config.yaml
n_mels: 64
weight_standardization: false
channel_attention: "eca"
optimizer: "soap"
beta2: 0.99
learning_rate: 0.0036
shampoo_beta: 0.99
max_precond_dim: 1536
adamw_lr_other_params: 0.0015
final_lr_fraction: 0.01
Rows from block 11, named by matrix and row number. Each number is 200 + 40 x the weight over its row's rms, rounded and kept within 0 to 999. All counts start at 0. After the name is the row's rms in percent of the matrix's.
# conv: 3x3 conv (model.decb.1.1.conv.weight, 96x96x3x3), inputs 77-83, a 3x3 kernel for each
conv.24,084,248,202,191,198,166,193,154,214,167,119,138,134,185,193,164,224,111,176,141,159,169,112,187,159,168,159,115,226,330,298,174,191,129,144,191,152,174,261,212,219,215,130,268,99,170,221,178,215,154,204,225,180,190,200,215,182,178,206,203,180,205,143,161
conv.25,082,158,196,179,190,181,184,164,175,144,256,220,217,169,188,162,243,182,205,191,253,251,196,182,238,236,252,213,193,222,147,222,248,271,232,242,230,210,171,189,262,165,192,229,300,232,210,188,182,176,173,214,91,184,191,163,220,198,234,237,179,265,284,309
conv.26,076,220,219,213,219,275,219,246,299,171,271,246,239,282,255,294,182,263,233,211,151,186,193,184,227,234,183,220,141,171,105,185,184,250,150,217,198,240,199,283,92,208,227,190,144,239,200,258,282,223,265,151,225,207,181,247,176,181,201,202,155,233,181,216
conv.27,122,200,100,223,169,181,137,125,282,128,142,268,252,238,247,150,211,49,130,173,212,219,203,177,174,187,226,227,215,209,204,182,199,181,202,231,205,231,233,199,169,179,139,191,134,227,256,217,206,198,210,200,229,201,240,153,218,157,210,194,196,208,233,153
conv.28,087,236,221,189,186,238,228,141,259,203,298,203,275,246,237,222,250,212,233,178,115,242,182,215,192,258,184,231,101,50,107,163,189,151,301,204,210,141,144,254,179,148,163,204,222,233,257,313,241,316,305,262,193,205,271,205,190,228,236,197,205,210,225,271
conv.29,068,227,206,221,221,204,188,219,211,183,143,179,166,189,157,128,168,157,169,207,197,220,200,177,178,166,250,244,195,202,166,201,175,272,244,261,191,218,242,236,147,223,196,157,236,192,160,124,156,139,136,112,124,150,129,203,216,238,228,156,173,216,204,193
conv.30,094,166,262,153,161,251,167,234,226,234,145,241,177,185,198,176,175,179,221,231,257,195,174,137,184,268,172,217,247,202,212,126,171,170,169,208,140,229,193,169,189,229,216,220,170,251,138,178,247,250,227,204,236,272,191,226,186,145,174,171,213,196,216,242
conv.31,119,227,255,221,128,196,196,188,230,163,167,248,190,234,268,250,227,187,243,253,186,184,163,243,225,181,244,195,173,215,149,229,215,236,212,238,231,167,171,250,248,180,239,202,183,198,246,190,167,210,196,210,220,213,208,202,214,231,221,237,181,172,156,197
conv.32,112,134,257,184,106,178,165,239,181,284,124,207,201,221,209,195,219,214,180,141,208,202,193,190,183,219,193,207,244,199,217,179,232,186,167,207,183,245,170,211,203,208,181,191,136,180,200,192,182,278,213,259,187,219,230,225,177,188,278,229,278,232,230,178
conv.33,105,250,153,201,206,149,203,198,217,252,205,145,188,202,232,219,222,170,143,162,364,145,206,192,207,225,202,268,218,226,207,252,234,210,204,191,212,56,335,255,179,206,158,159,171,171,252,209,158,229,198,258,173,223,256,180,203,152,229,193,209,212,174,214
conv.34,087,185,133,205,214,206,222,217,220,134,183,124,210,176,197,202,222,171,175,247,217,300,231,188,203,229,149,224,138,229,214,215,204,254,229,176,219,202,139,213,261,93,155,191,289,197,206,213,225,186,197,244,185,208,138,132,160,230,222,211,193,182,261,174
conv.35,082,187,94,199,205,194,179,185,217,194,166,160,188,227,237,180,183,155,156,224,202,178,262,204,265,157,177,197,244,157,197,183,214,238,194,146,132,200,204,178,175,172,178,206,176,189,191,193,182,195,193,186,203,240,213,181,218,177,250,207,199,219,206,197
conv.36,101,226,181,200,145,169,194,144,199,159,159,227,164,217,237,214,147,216,224,218,238,193,219,218,207,165,112,212,185,211,199,224,269,202,139,217,182,131,285,287,89,282,253,135,219,358,250,175,210,117,163,195,203,255,153,155,206,216,228,271,274,185,217,184
conv.37,107,130,177,220,224,243,225,189,229,263,121,132,200,221,233,174,251,223,248,165,154,205,175,198,237,231,185,243,212,244,233,170,181,165,193,151,179,152,187,214,185,217,185,188,253,155,144,201,199,157,187,196,266,211,222,217,131,220,198,157,168,292,210,174
conv.38,079,224,146,193,145,208,151,138,194,178,221,226,199,183,166,174,174,224,196,193,198,178,170,251,202,200,158,182,228,161,271,190,217,206,182,184,196,135,247,231,139,206,191,168,209,219,216,230,310,217,179,178,245,190,167,194,167,174,292,216,228,256,309,289
conv.39,119,205,140,218,217,209,187,171,226,223,133,150,218,223,137,207,198,254,248,147,197,190,197,196,213,223,208,197,190,316,153,214,221,209,247,224,195,343,300,92,173,186,231,142,127,272,285,156,225,218,221,221,146,234,190,197,191,175,196,237,187,171,250,207
conv.40,092,199,225,212,188,205,174,222,170,252,211,226,203,230,143,187,257,272,306,126,212,216,229,170,179,243,185,205,204,167,222,213,212,185,204,213,208,319,141,188,122,146,233,263,162,191,244,358,266,175,220,107,239,249,216,159,316,192,199,193,218,194,173,185
conv.41,083,203,203,184,217,284,197,166,271,234,242,249,206,188,250,144,217,219,218,159,236,207,203,186,173,190,114,194,239,177,205,159,185,164,221,208,207,307,137,207,227,140,165,234,158,278,205,237,206,228,244,222,223,270,208,71,274,197,189,251,210,232,187,231
conv.42,119,220,223,194,161,189,243,41,219,265,173,204,218,265,157,200,188,208,214,224,236,228,225,215,205,213,207,193,195,210,182,183,178,221,191,179,190,127,91,207,147,218,200,158,149,262,258,205,182,156,184,231,171,199,256,198,231,192,260,216,205,182,220,248
conv.43,103,198,174,189,280,229,268,266,197,176,227,215,136,180,256,185,193,264,208,153,83,181,194,206,165,117,142,224,267,254,233,185,179,205,166,229,159,265,131,142,180,152,219,100,183,204,120,313,174,205,305,239,183,197,174,160,236,94,184,160,176,210,263,213
conv.44,114,242,134,195,233,174,179,239,179,187,259,135,206,206,165,230,212,240,195,141,252,188,106,292,161,121,257,221,255,52,262,197,212,237,152,256,203,226,171,228,217,184,218,220,217,264,229,185,207,258,115,212,216,180,201,297,181,171,175,239,187,195,216,194
conv.45,114,175,214,197,214,195,238,191,183,169,153,165,151,153,222,132,199,127,212,161,171,163,207,122,171,308,259,243,184,114,159,191,228,213,244,212,208,214,164,225,133,186,218,337,223,295,211,148,243,185,225,170,184,233,221,199,205,230,170,218,183,218,240,242
conv.46,076,207,186,205,192,184,187,191,202,242,192,243,254,215,310,231,215,277,243,189,149,185,142,202,186,224,225,164,214,245,171,233,180,184,162,216,161,234,139,196,215,123,220,269,150,233,172,303,124,211,215,227,235,206,203,186,150,261,199,201,160,132,149,133
conv.47,085,204,219,183,186,172,233,235,176,239,219,297,242,217,183,175,231,228,250,143,173,184,223,203,227,239,323,222,180,206,229,204,225,159,230,205,208,163,180,170,202,187,202,223,287,217,259,250,192,252,189,200,227,143,168,80,176,168,204,176,171,215,134,244
conv.48,074,182,171,182,153,152,194,159,192,144,275,245,255,236,246,259,227,215,227,155,253,266,219,236,193,127,180,192,248,73,257,137,198,174,218,220,208,208,194,162,151,195,241,248,188,187,236,235,211,206,231,185,115,112,208,237,258,231,162,219,227,189,245,181
conv.49,106,194,175,268,196,205,176,237,170,223,233,210,172,216,174,197,254,212,189,193,200,196,184,132,212,157,176,206,181,230,178,314,230,245,177,232,187,171,283,286,229,241,177,280,243,197,279,209,250,157,218,249,169,225,190,203,232,221,218,232,258,196,154,190
conv.50,071,221,251,190,157,237,192,238,211,179,203,232,195,168,184,176,239,190,186,222,194,231,173,163,216,197,156,184,194,129,162,215,237,237,171,189,180,317,74,92,152,228,156,232,45,149,169,303,244,244,179,199,197,150,224,160,245,159,186,208,242,206,230,220
conv.51,082,215,206,204,217,193,203,196,251,246,219,210,182,194,210,167,197,136,219,143,189,275,199,193,161,167,165,190,232,217,234,179,223,220,170,217,217,264,156,158,202,240,207,270,124,282,199,205,191,220,206,176,184,229,223,131,313,207,223,213,198,201,132,183
conv.52,075,226,196,229,202,227,278,202,215,217,198,200,210,177,167,197,218,159,177,175,221,163,152,177,218,163,177,154,182,264,143,190,251,202,195,241,208,189,234,206,244,235,192,230,170,245,144,157,143,195,180,226,171,194,182,328,100,340,240,227,220,239,154,225
conv.53,084,258,206,220,257,203,174,232,209,183,169,238,177,203,142,249,216,186,137,175,234,180,201,160,184,215,171,208,184,235,190,148,242,281,139,214,215,266,120,223,171,177,261,163,194,190,191,194,270,204,246,243,177,207,263,194,169,209,227,224,218,166,118,144
conv.54,113,225,223,191,232,200,182,267,248,119,171,248,234,185,162,238,216,171,194,185,251,192,183,173,171,276,214,157,178,212,162,177,205,250,197,205,218,159,181,230,158,126,303,179,196,223,196,206,184,204,208,139,215,181,140,163,172,235,217,183,218,223,227,172
conv.55,099,237,286,208,165,226,135,187,175,209,268,164,166,163,171,245,278,230,174,151,192,205,221,198,216,154,184,229,233,132,212,197,225,178,218,167,221,220,179,216,124,126,200,161,236,182,219,226,157,136,197,215,201,249,211,216,213,266,224,163,166,202,195,214
conv.56,113,154,229,220,219,191,237,178,135,186,212,200,199,180,207,187,212,233,262,229,240,201,165,204,186,207,196,213,177,178,156,216,142,193,181,235,222,270,179,160,207,175,194,84,294,448,186,214,163,227,164,203,228,263,192,142,193,213,210,189,158,131,167,220
conv.57,105,172,180,209,114,189,193,200,244,279,256,197,240,171,234,164,210,235,185,121,223,197,231,128,152,180,190,178,149,184,185,247,269,173,165,141,188,267,173,299,214,148,184,141,184,115,249,207,232,142,151,217,188,144,175,217,193,214,251,268,239,225,218,225
conv.58,100,223,251,174,236,168,151,196,66,169,178,217,199,214,229,172,205,131,185,198,202,196,166,233,257,150,174,188,185,79,148,215,197,231,167,208,203,110,165,221,127,182,190,206,121,150,166,267,223,235,183,150,191,212,130,174,360,225,199,206,256,244,176,193
conv.59,091,179,284,232,247,151,155,195,181,139,207,245,292,194,189,227,184,214,131,133,141,166,147,226,231,233,236,196,213,220,240,228,217,288,209,187,202,284,131,198,88,219,248,206,280,215,149,209,250,163,199,190,245,285,219,154,275,218,186,199,166,221,182,167
conv.60,087,163,201,198,234,251,236,248,222,172,165,149,197,224,250,162,248,157,184,180,249,144,188,171,179,262,222,210,204,220,160,201,190,187,234,171,172,175,198,240,210,130,206,189,177,134,225,197,235,177,263,196,196,172,194,197,213,229,204,221,179,170,247,182
conv.61,079,199,154,220,237,217,209,268,265,164,208,267,211,206,287,175,197,188,195,149,379,209,189,206,198,247,276,248,213,196,260,190,237,227,208,232,191,217,220,262,126,214,229,171,277,182,190,119,195,225,216,203,134,227,197,227,110,188,168,226,224,155,175,155
conv.62,091,211,217,189,192,223,177,240,273,158,207,216,254,223,223,209,177,213,177,201,247,249,189,169,207,165,113,174,221,316,220,190,177,170,204,134,242,141,178,147,245,184,231,184,178,137,134,177,158,217,226,246,215,219,223,168,234,207,198,202,153,199,204,207
conv.63,117,193,180,169,239,187,223,189,116,152,255,211,211,206,165,205,132,254,206,216,251,235,201,241,184,185,181,212,211,169,225,197,205,194,188,259,225,154,225,212,149,211,225,209,202,273,191,216,177,191,190,186,149,183,169,244,139,152,228,180,197,169,187,184
conv.64,095,206,209,193,199,139,245,170,163,181,244,194,201,180,196,182,137,195,213,190,196,197,224,158,177,229,212,195,181,165,170,157,192,152,225,196,234,182,186,236,202,173,194,225,145,233,147,192,167,225,194,231,193,190,202,113,197,182,157,137,117,254,154,226
conv.65,080,193,193,258,243,169,194,183,140,156,141,207,144,137,205,205,168,174,186,258,250,203,213,169,217,164,262,215,185,230,157,212,230,206,184,234,197,202,304,193,116,220,147,161,212,237,211,231,259,209,134,147,231,200,239,132,182,179,222,185,243,157,168,110
conv.66,181,153,177,49,255,217,250,140,221,203,190,160,256,191,181,205,231,136,154,175,168,211,213,224,227,185,194,232,229,234,245,169,191,171,218,173,198,214,200,120,203,203,123,287,145,181,213,224,240,164,190,242,189,218,218,147,232,235,186,227,254,125,194,225
conv.67,092,183,209,203,196,166,184,213,183,171,190,279,220,198,137,214,202,227,257,250,220,229,232,232,237,238,266,249,204,216,233,219,199,190,199,194,233,140,230,142,234,146,213,273,92,182,210,190,131,173,212,175,209,185,216,178,331,178,131,205,176,149,169,196
conv.68,088,196,206,220,269,198,230,224,189,174,178,228,166,154,222,148,257,232,241,173,196,179,198,232,189,213,136,173,247,268,175,159,191,183,203,182,178,222,233,238,153,160,119,247,205,122,216,150,206,146,203,130,253,276,246,138,188,203,206,180,183,196,185,192
conv.69,078,165,185,158,186,200,172,203,96,294,217,185,162,172,225,230,190,112,212,121,257,167,174,164,159,205,184,163,180,176,210,198,249,210,203,174,233,146,184,169,196,209,236,241,256,199,134,110,206,196,144,203,208,221,194,202,302,275,229,186,213,153,177,168
conv.70,105,189,214,222,188,235,229,229,218,247,196,144,277,235,169,196,160,180,239,153,217,128,158,184,211,215,182,158,196,178,172,204,184,188,162,218,211,160,236,183,208,190,213,192,247,209,179,246,234,200,230,240,228,160,239,225,192,207,231,187,206,261,165,222
conv.71,117,186,158,184,187,206,241,192,222,193,154,170,165,222,192,196,166,219,227,170,83,228,187,257,153,191,234,214,136,316,219,190,233,197,223,248,228,253,128,218,155,192,197,168,211,242,183,203,177,134,210,208,211,213,234,190,348,240,188,215,190,214,243,234
conv.72,117,193,207,166,174,178,206,154,222,179,152,175,257,225,179,152,220,200,216,191,177,220,232,183,179,172,203,217,192,205,160,190,198,133,172,172,232,226,178,195,193,252,154,281,144,154,211,117,218,174,224,173,194,166,211,272,220,247,159,207,183,164,249,236
conv.73,118,192,223,180,254,233,223,260,195,217,172,225,189,214,176,193,238,240,269,170,113,190,162,187,213,225,193,254,198,230,208,154,178,208,214,146,240,153,148,109,216,155,143,285,252,236,217,208,222,176,143,157,166,245,215,141,249,271,202,205,206,148,236,229
conv.74,083,155,188,194,236,265,154,250,275,233,210,194,224,239,238,275,222,233,218,188,203,135,166,246,197,162,151,192,198,213,216,263,251,201,186,188,172,269,119,142,166,166,237,250,189,243,235,163,216,217,159,210,218,228,189,210,130,265,195,283,233,162,186,132